config.toml
encoder_arch = "vit"
encoder_mlp_ratio = 3
encoder_patch_size = [6, 6]
decoder_inner_norm = false
decoder_prefix_bidirectional = true
decoder_tie_embeddings = false
beta2 = 0.95
Rows from block 2 of the text decoder, named by matrix and row number. Rows with one number belong to one neuron. Each number is 128 + 32 x the weight over its row's rms, rounded and kept within 0 to 255. All counts start at 0. Numbers have three digits each. After the name is the row's rms in percent of the matrix's.
# fc1: MLP up (decoder.blocks.2.mlp.fc1.weight, 1152x192), inputs 96-191
# fc2: MLP down (decoder.blocks.2.mlp.fc2.weight, 192x1152, transposed), outputs 96-191
fc1.286 091:104097150136149117137158124163137110098145112098202125125137112098114182175169124110103148110171178094117084095161111066063154094140201204154055089112134072155152126166103079145131145147099120151165086080123121118159108088103110104142145083159142114088177103131105122151132171125083123131
fc1.287 082:146170092071123176128121094203083110117130133102119119083167066145086099190105097087134163151138166128150129117138126172123179137116168143126091113138081154209133154129165168154087139130098113175156156169095136106173146105137147169142099148139125139137119122149100081171106153078130178126
fc1.288 089:142144101134093087121184143110134108109172119159133121158110137119143123130089121157163118152135153123180165142120111117136113136144129126095126170111107169131141169119131157086160108060085110137165193186138138130067157170136160143104102164104136156161105102134195145173142075224090139111
fc1.289 091:097121114099137169125189134168146155111175081143148121138146150063048129134113083164121187123152103148143156081139183166141159118133175095130060142113126100150145132163085137122114136124109114098156095071150146110127151075145115067098135032117158090134092076146091132138093125129191154157
fc1.290 093:096130147080139118185134117152098121126115090128151128122123186166162167124062088124096154117147130180084094128172097182157110126103141095167107228084174131122135154187168175106176141153106164168174098078122152183150152106109115105100130130078112137166101101088168136092101093133093100139
fc1.291 076:098169126132132234078159166133151052110087121132100144167122153126105142140148131079084157151162170114162122147095099096171169053088226164156120119134103066098089117142125122079136148148157112124101097113125161095068115086129112096169155081130099142180109187141109121150193164151132111153
fc1.292 098:086198105158189183092126129099109090161167123152113065167055106123175134077110154138150112169084128072137172122125122134149125170157130087105115156117107045105102170111125137103204103088142128118089161140164124135074177173158155130168090170102123146105097142138097161131138153203150136170
fc1.293 113:088158113072082158171182112095140120153122143104080139150140077100193096099114021106087123157131086113157125118157167132075098164114096152123156158087128086137097106108124100115072146135132164098153180066157133111164109175152113156089111152140155134136121128117095147129148098144146123119
fc1.294 090:136054130097100083105106096121118132140154182145171106175098063139132131129101145161119169174159133136158151118131147164064132096174133139148111082130160133160179111089188166130128082158145079142082097125162115116148135130134082192131124100127132139132131089129088116124067062152110094108
fc1.295 090:148158103136135157123159068015101108140132152151169145129117135125088094082101066141086104106137088151094132196172174100124122148132124135110125081145131153090139128138090126122134130144108042091170090119093042071147127115095165083131144139105107164152112158122168109096084158177086162153
fc1.296 094:121192082116089129129149107121082147173183092109149160122152041119149145117080186133135113131126098095119103141159085155096092138100089158122103163152104095156134159114130113124126111189190172102084134192166131139187157098118088114165133165128143113125125093198162162118107047113141118055
fc1.297 122:126183154088085093156171123143101124139136130169152148101143103112176102127148147122122093160148154120140161124048156156108119079094137099103175213075090089115109137119148078130086123089142114174123131138098111158206133122129094131087173132120128176155111126143149128113149128134153089136
fc1.298 113:122114125093103122109197112147136103125114128153160128146168164086115155109134137098066150072123131081112143116165113170125162184183172120164149166150100117126168092185171180152147111140106110121127152113079104168162099127134165163123113101086104118160125131215191103212169098068100123116
fc1.299 110:076084153152149153131130058118097144132139150124136126113161120135150146125157187106130143089058125147127093124106186088071160136099181123117175126118104123154159105087085133163188133085146143175106151108142124171118121143161104108180113104157107037108122159106134126149107137126101143083
fc1.300 122:036104112089089098131135135177176142138125152128126110162198137079156058168114181113182148095156147112192109165121138105035174159093127122152065167110155112106137114112143129160185155184127142132089153162148090125183145190162185122098156130095148080150081181150096177159150116131188149123
fc1.301 098:160116160137117165127181193124141126139095090107147084147121119076116139101138159100144111179092130131126115116092111090090175153120134148117163113148140111109170119110114075131119171129145191210114094120141076160102082096075134119140144103105143056145150124047085091127128096148131118156
fc1.302 090:147171155129147128151140116151128112204166142180143168134184088162127139113058109088163056091093106159112157113131074153171158211123146093121115184108100144148147089121140134123119144126136183168155150217139118127064074090169147143127148111091192109134126165142174142160139145122141065147
fc1.303 077:071165133124110159103112094139108153118058120143172152095140035119166161130127149060123158164119182118117103095150098108150113160103156149127148150122140082150147125112097119095174134083050144157147103114098133161179147166104134114123131076118108085142093153132004134168166094086053156101
fc1.304 194:108133113126148149114111139133155159140112179122155079146082137150121174072041101153106200066107140142143075117143162113111163120147147130172109176120123092180141114062169091150105157131146152155171182189168131093113145144157107204150136123131153132191152165159108114143101103150174091110
fc1.305 104:166148190122116108160100080189111161157133141101119098166180098167119145201076148119162163132146120118192054099078108137150151154110180184147161115104061139148161133201193188137119124060087123141075128114092154153121110095198134103124133146157104132120107148168092145196187116086125102146
fc1.306 083:139105147179125068139073137095126126130212153196076125126116098148166056100146147156137171187119139161140168093137189129110146146178122080105176126159107101130141116083101120135104139137109142114073128111157102075149110125113118094127100111165142121111165108152131113144070114152136103153
fc1.307 100:162132143164105173171143125156111129156087113132082142160075111081092058152184163187116127146138194085104117081145114092138121084118159139081168151082113102144123150130138121131158137073058149141130160175144115121167123084113152105066139131152132163169117175077148123123092124140144152141
fc1.308 078:118138151115102132051099116146118129112060095082148110101097063179147127172128112102164177112158127142086116134129046140098147193087187144160139132158101137163087126163147136143095152128113144127113089112111144116145088123136092170090179104117123110138118112142080127165159085099162080084
fc1.309 082:112114157142139142111181149093167154120128153166191142133067134135072149119156113131059145156109139118144157161110179148092155103145086167140090118115092123104160137068129142148117128178164045086176119137078096111104096124128205103145173113139080109207112100104166074106076149143165187164
fc1.310 103:092098121117086093102146149169176110143110148102233128140060107154138148141130128155135101082103067108071156111155090142144070152082151147115106134113139129113156143121132082114061174106104145146118097135105129143075147132143125123148137118148110051138111092132150103135094182137111136154
fc1.311 091:132131121148055141104174120172144128078181171121147159161102056113164146129112060137105107129119245112112104112122142214130099151104146138153139092110134145091162137182156128067112166139119140124079156115129182166124098135138071122123165155154146128083162086060144108113120168142139145130
fc1.312 098:114112099135095107079217113179107099091102057156108138167074067091139119195178108089135150147068164101099168197125140143146128178131093171134156139100103081102157158117154133086135145085100105138111131082167153101108125081107136089147127154119188142104152157153153078147191110131107155108
fc1.313 124:099155108114103142168162147108138146161115167156146102121110144154184130087079062154108160079136129143168105124147113128103129116137128093152152174066122092139099104164186115093072160115108144137165168164152139126164150169151088180129057121117129173172158136186153091163152097118135102140
fc1.314 085:080109100175222198082073112134113095085101121095133099181121159082112110136157123132089117134101115113128108145133117116149103131150133079141126137137086081156096168126157143136144098115183144140154138157088147162153145160110136090144189165099079105153099150096131164060127166112171109163
fc1.315 083:145159140143103163176151119130094130129117113120161121138088138109111157154142114130083129117161111152130136180102088209074109081107157119110099194189148138117122157123148187142129169157144207105156114095114170181095137020158112146110173162137099148203099111117147086059065104120152131100
fc1.316 082:177107079136113156103152128069116102113087069089074102133132173107102124145063199127084130131106092123113120084069105108116112107167100137109181118129156127080173148168127105100155158091119200095108201132130125152046115164111166165090120162061100148087119095102126144207125151159088120186
fc1.317 098:133113143144128077081095153141137113137121111115170083191101134131200147138129169133063179131136170115135158134099149069125076085101082072130118106141121127074074178077152151153099163089178083093119125148139101105124169157043101111156149109205117119130134099155136129165114201094146124117
fc2.286 094:133147146099096167130114130116121151137099154159060118139108122164128110075075134140129158142105111126113157137142155182212124158157088078084209190137122155101116074084160174128079091073163155099082141184160128159157076154147139139123110163084083140152069132130089151105129090088123119147
fc2.287 090:137110183191179113125159150146155176113145154150164227085074104124165127131160135125149157108108126126112093174163164121113095086125081185159123171121120148131159094068114093074153146098110132120098179080111139134045138164139090110113152152160167137101129192103195123110133136153098125144
fc2.288 095:107114131105181148132113118164095122169102078089119135100094094199123098134135088068086108075094096186098127104124116141138095105105113151141150104142102115183101103136090131107076198166157077115164082067097117121204119124144133102155163126135135132107085145134049093063125176065192052114
fc2.289 082:178108149159120060129063117062104061111073135118101129144095100186181147105186129112140083131122141147128115176097078109129093146145121149085171109172113121094138128091182106108153126110154155141118154139110078149134123167082142158126109195170113144160147192091138134122149159142120122121
fc2.290 092:110096115160120125104138089116119115110144126109101134145152054100145063111195166115154104123120111103178170142080138101083102105161122171121125060185106154106124120076044071126089120108159120067113137177113081091108115153114119151154115118201171086100127175134131118176132142158177162097
fc2.291 085:131154169165117062169075090141143177130133168139155107104103122109141130174091154153198136086095114135122116065166173145074128199133040118083137161149148128123153114153132169140102092157117162154130160140169066184149154183135145136118125132132159117090177116164198114128072058094121167136
fc2.292 095:159071146088055081168092122158115182098112138104186173098140155117093130158140039086101095073158143183149099121101127143110109142079100141110145072161154196129181090127155146137052154167118133152142108114141111099183114114125118132097149093139126119142152120160118097129139060081118102081
fc2.293 126:147131117182097183171140103119182154123120143135147178076112089144161102142110135116147138120204126081142145096132125116116140128081107167082105136098196092103108129164132097134090130159136126161129110095135111141158167147167120114128071133138112205141079139134123137088122071110088109148
fc2.294 093:127186095150162171109126139123105128096113108106129147098179164107115096122152116112130123119099173120091094151100128099181145130076079110120122140142114120093092138159098120102140191066129159102140157114096130163091164160092102097149143109140123131098152172143115106110143242125164143132
fc2.295 092:138127160078155056145113181187121136138155126096083090090066103120144137137135166103138098141118155062127120094086086148155139097103129130153115167119107133132119148074150131135108121123144185168091129124139127142123124152145101190161110082132137076088127142133098145168117096123174079125
fc2.296 097:082127179162153135113097160141159115109117178124159089143143197175110124128196095116136149149156167151107164125135137111182146088179144143138163163050157185134129044153119128147149186083090059167171152125085121155058106110112134137133166111121074151130130177079074116138162234147084175171
fc2.297 132:114139193177080138095130100133144148098120135167147141114149137135226162164120135127134132144141148116145165122072157103119151090117154206119079138040116140087135170124154103067099133091176087117095133175114154124184137176113099145090123118113150157135116132184088174082116062152132117142
fc2.298 092:141183162089071144146089138169091108147120119088135097076121101133087091120144135099145170144108125171099115137070151169085148158129149116186080129099093120115127181069171150118111133146137133161141126159087156105139139117124166100116102134161130149084092087164135106121081105184140102163
fc2.299 127:131150080210140099184139185112144157158090146121119132054138105138120128115122146130153112150105094132137161182109177114086090096096153109120133074128102138157103155104194135131197097142101193126111168141124100169093129083121117145091183104101101138130105076156157153132077108127134096074
fc2.300 131:141197149129107161179148133077101138143120150113092137087130110196079156149107095137097107123106100095125200119146126152130081137137097119105162051110122134083158133151123132160120109146105181105095133088100143094089107097156141124167094129132109204171208055059126106111114120114086136189
fc2.301 087:134131116116117093113075113132115097123115176123079128135149128152155140122121085130126140080166144113157143114161161124166113133117097112140109157154131158083110151117142219137092084137116146047130183115167218125163157163164150097103146166153144156090138157171100160122158151083138130097
fc2.302 083:127130135090123105138090116115120122081070114105102067100052149085139094142157140172114139136158164113149095134115166114087107072105120137181129113164137089088122146144113119120162126115126078136107099074104098116197178170141068089113110114182137131100157109131130141110127068124103170090
fc2.303 073:137123149134120124176148139101130153140141122115130067174087212166104133084152155172152097101144036075148151140116178125100131127155136139136123162124138130098068100125139173135035120136239153131099119156185130123123072082126139122125093171097146141086096127119208134099131103102158105137
fc2.304 167:149059162107159149117096190119165113147071141125154138106122121118162125075079128149117086074149145156131100140147094166156156116174164112136088108117070107156129140128123096091073148121170120117072147164151108113134140125170114126164115143143139130129182137157084190137090087187148111113
fc2.305 094:087174087130170114096127176117074167111115118154130137129079149108126098053181127136100092092126112160106131178208113089112103155170077076117087153180174137077170118117081091135099076154169186152149108105132121108087172156092127173155124107089211144185149070100174118068061160133129125111
fc2.306 078:163118103081128147124187094184103070124090149081188114089109164080089176178149138102136093110148142133127124154108074090172084085065152132175090122082127156146119115171162086128156118154106129143165130130135151121038147178125147199114151144099138154151077135131139139100183137122138146099
fc2.307 105:113097207102149129093076136113129152081127070152119130130146135151195156144118147097096131123146134160157179151094109125127129100146098157097098147101098160090137180147135063114124105128159091127088110192131194120087111174106132164146157118116142139079149114198161184074109086157139168120
fc2.308 075:149178083140103133146130133072102147107186169198105121150136193101092129082077149168145087153121120060158093141159180091132102086118105127130136105119182100087115131148129137110156154091128104131134179127115102163115170114106150086185117083108133140126164122115183096104066160150139161161
fc2.309 078:169142162140111087116076122119082110128155134084104112128156105079163110131144107153186122144152096124127118129161109147126136159094172058105163168187175109070102168134164107102150118105137223161080130049170131166158147150110061148084076096166170079040158173099081186169182104166149082135
fc2.310 090:160136116141172144150117116081104129153158142144056101123130127106103148098106093112092128145158185141172110130109165152088167109154099128138140106166124091097084123112150179148176073164137118115172145114104129128206118110119118113105128146116146161091170145119079115141138108102135104097
fc2.311 085:128119159110209089204071098089098132127081091139113131132151173120157124131138195117152156118139111191130117159144134098114168092140142142093131185173122138143148128114140109158119093141155156095124129153142096126115155131126199124161154057168170116169113170129184188127109112140162136160
fc2.312 110:137109124145146139158150138176076154155163114116121163147118116133103155100156182138121140078162131172070056095124138177089121137150080173153138102131123166107181213112178106102123123159117143127145168128145139151067193128106122186081065160125080124084151139099086186128113136102167158126
fc2.313 122:165116131155113155172064145107128119181086163119118113066187113111141081130113123124155148129156151118159160094144120165136147132150164121151091094091177107123113150134161105082036164147196115175082126183131146142150095128147138122158090172163092164123140122115109119120137106170109085150
fc2.314 092:171144165142056048135172128131131144160168139133127163129085114157139140097115150129169139093141108152133131098119170156107146133125160155103095124110198148081132139089087148097092156137105130117070111098168083087101095148101114118080078080157173126086129115198117140177155071129098123101
fc2.315 081:122101154114133114093084105082154092115159119136076112122165103166130105126107128119204143157145137132112133124178148066158112134146131135129129096078144165122145110129100075116129120119113060119122179110102073150132152168095144108135143061162184090053215140130151188176153164128148154174
fc2.316 094:087103187084178094169118124174125122123143102137156151115144085141184146115149031087161097116120175155165163181155139155157110161116139143101071128186125120136084140119120128138085093145125070114168129096116149098187155117169138110127139073203156095177148140124121110041136090132162129120
fc2.317 091:129143120148128203192142163140149114139162135140106161080094118083070143099155118131123076133105118130103063125153125181140140168127184165148176194049144144178177069129118142082176080177106097144129065171142163126125097076192107122114097165115123122161131122142103141079109075139114162129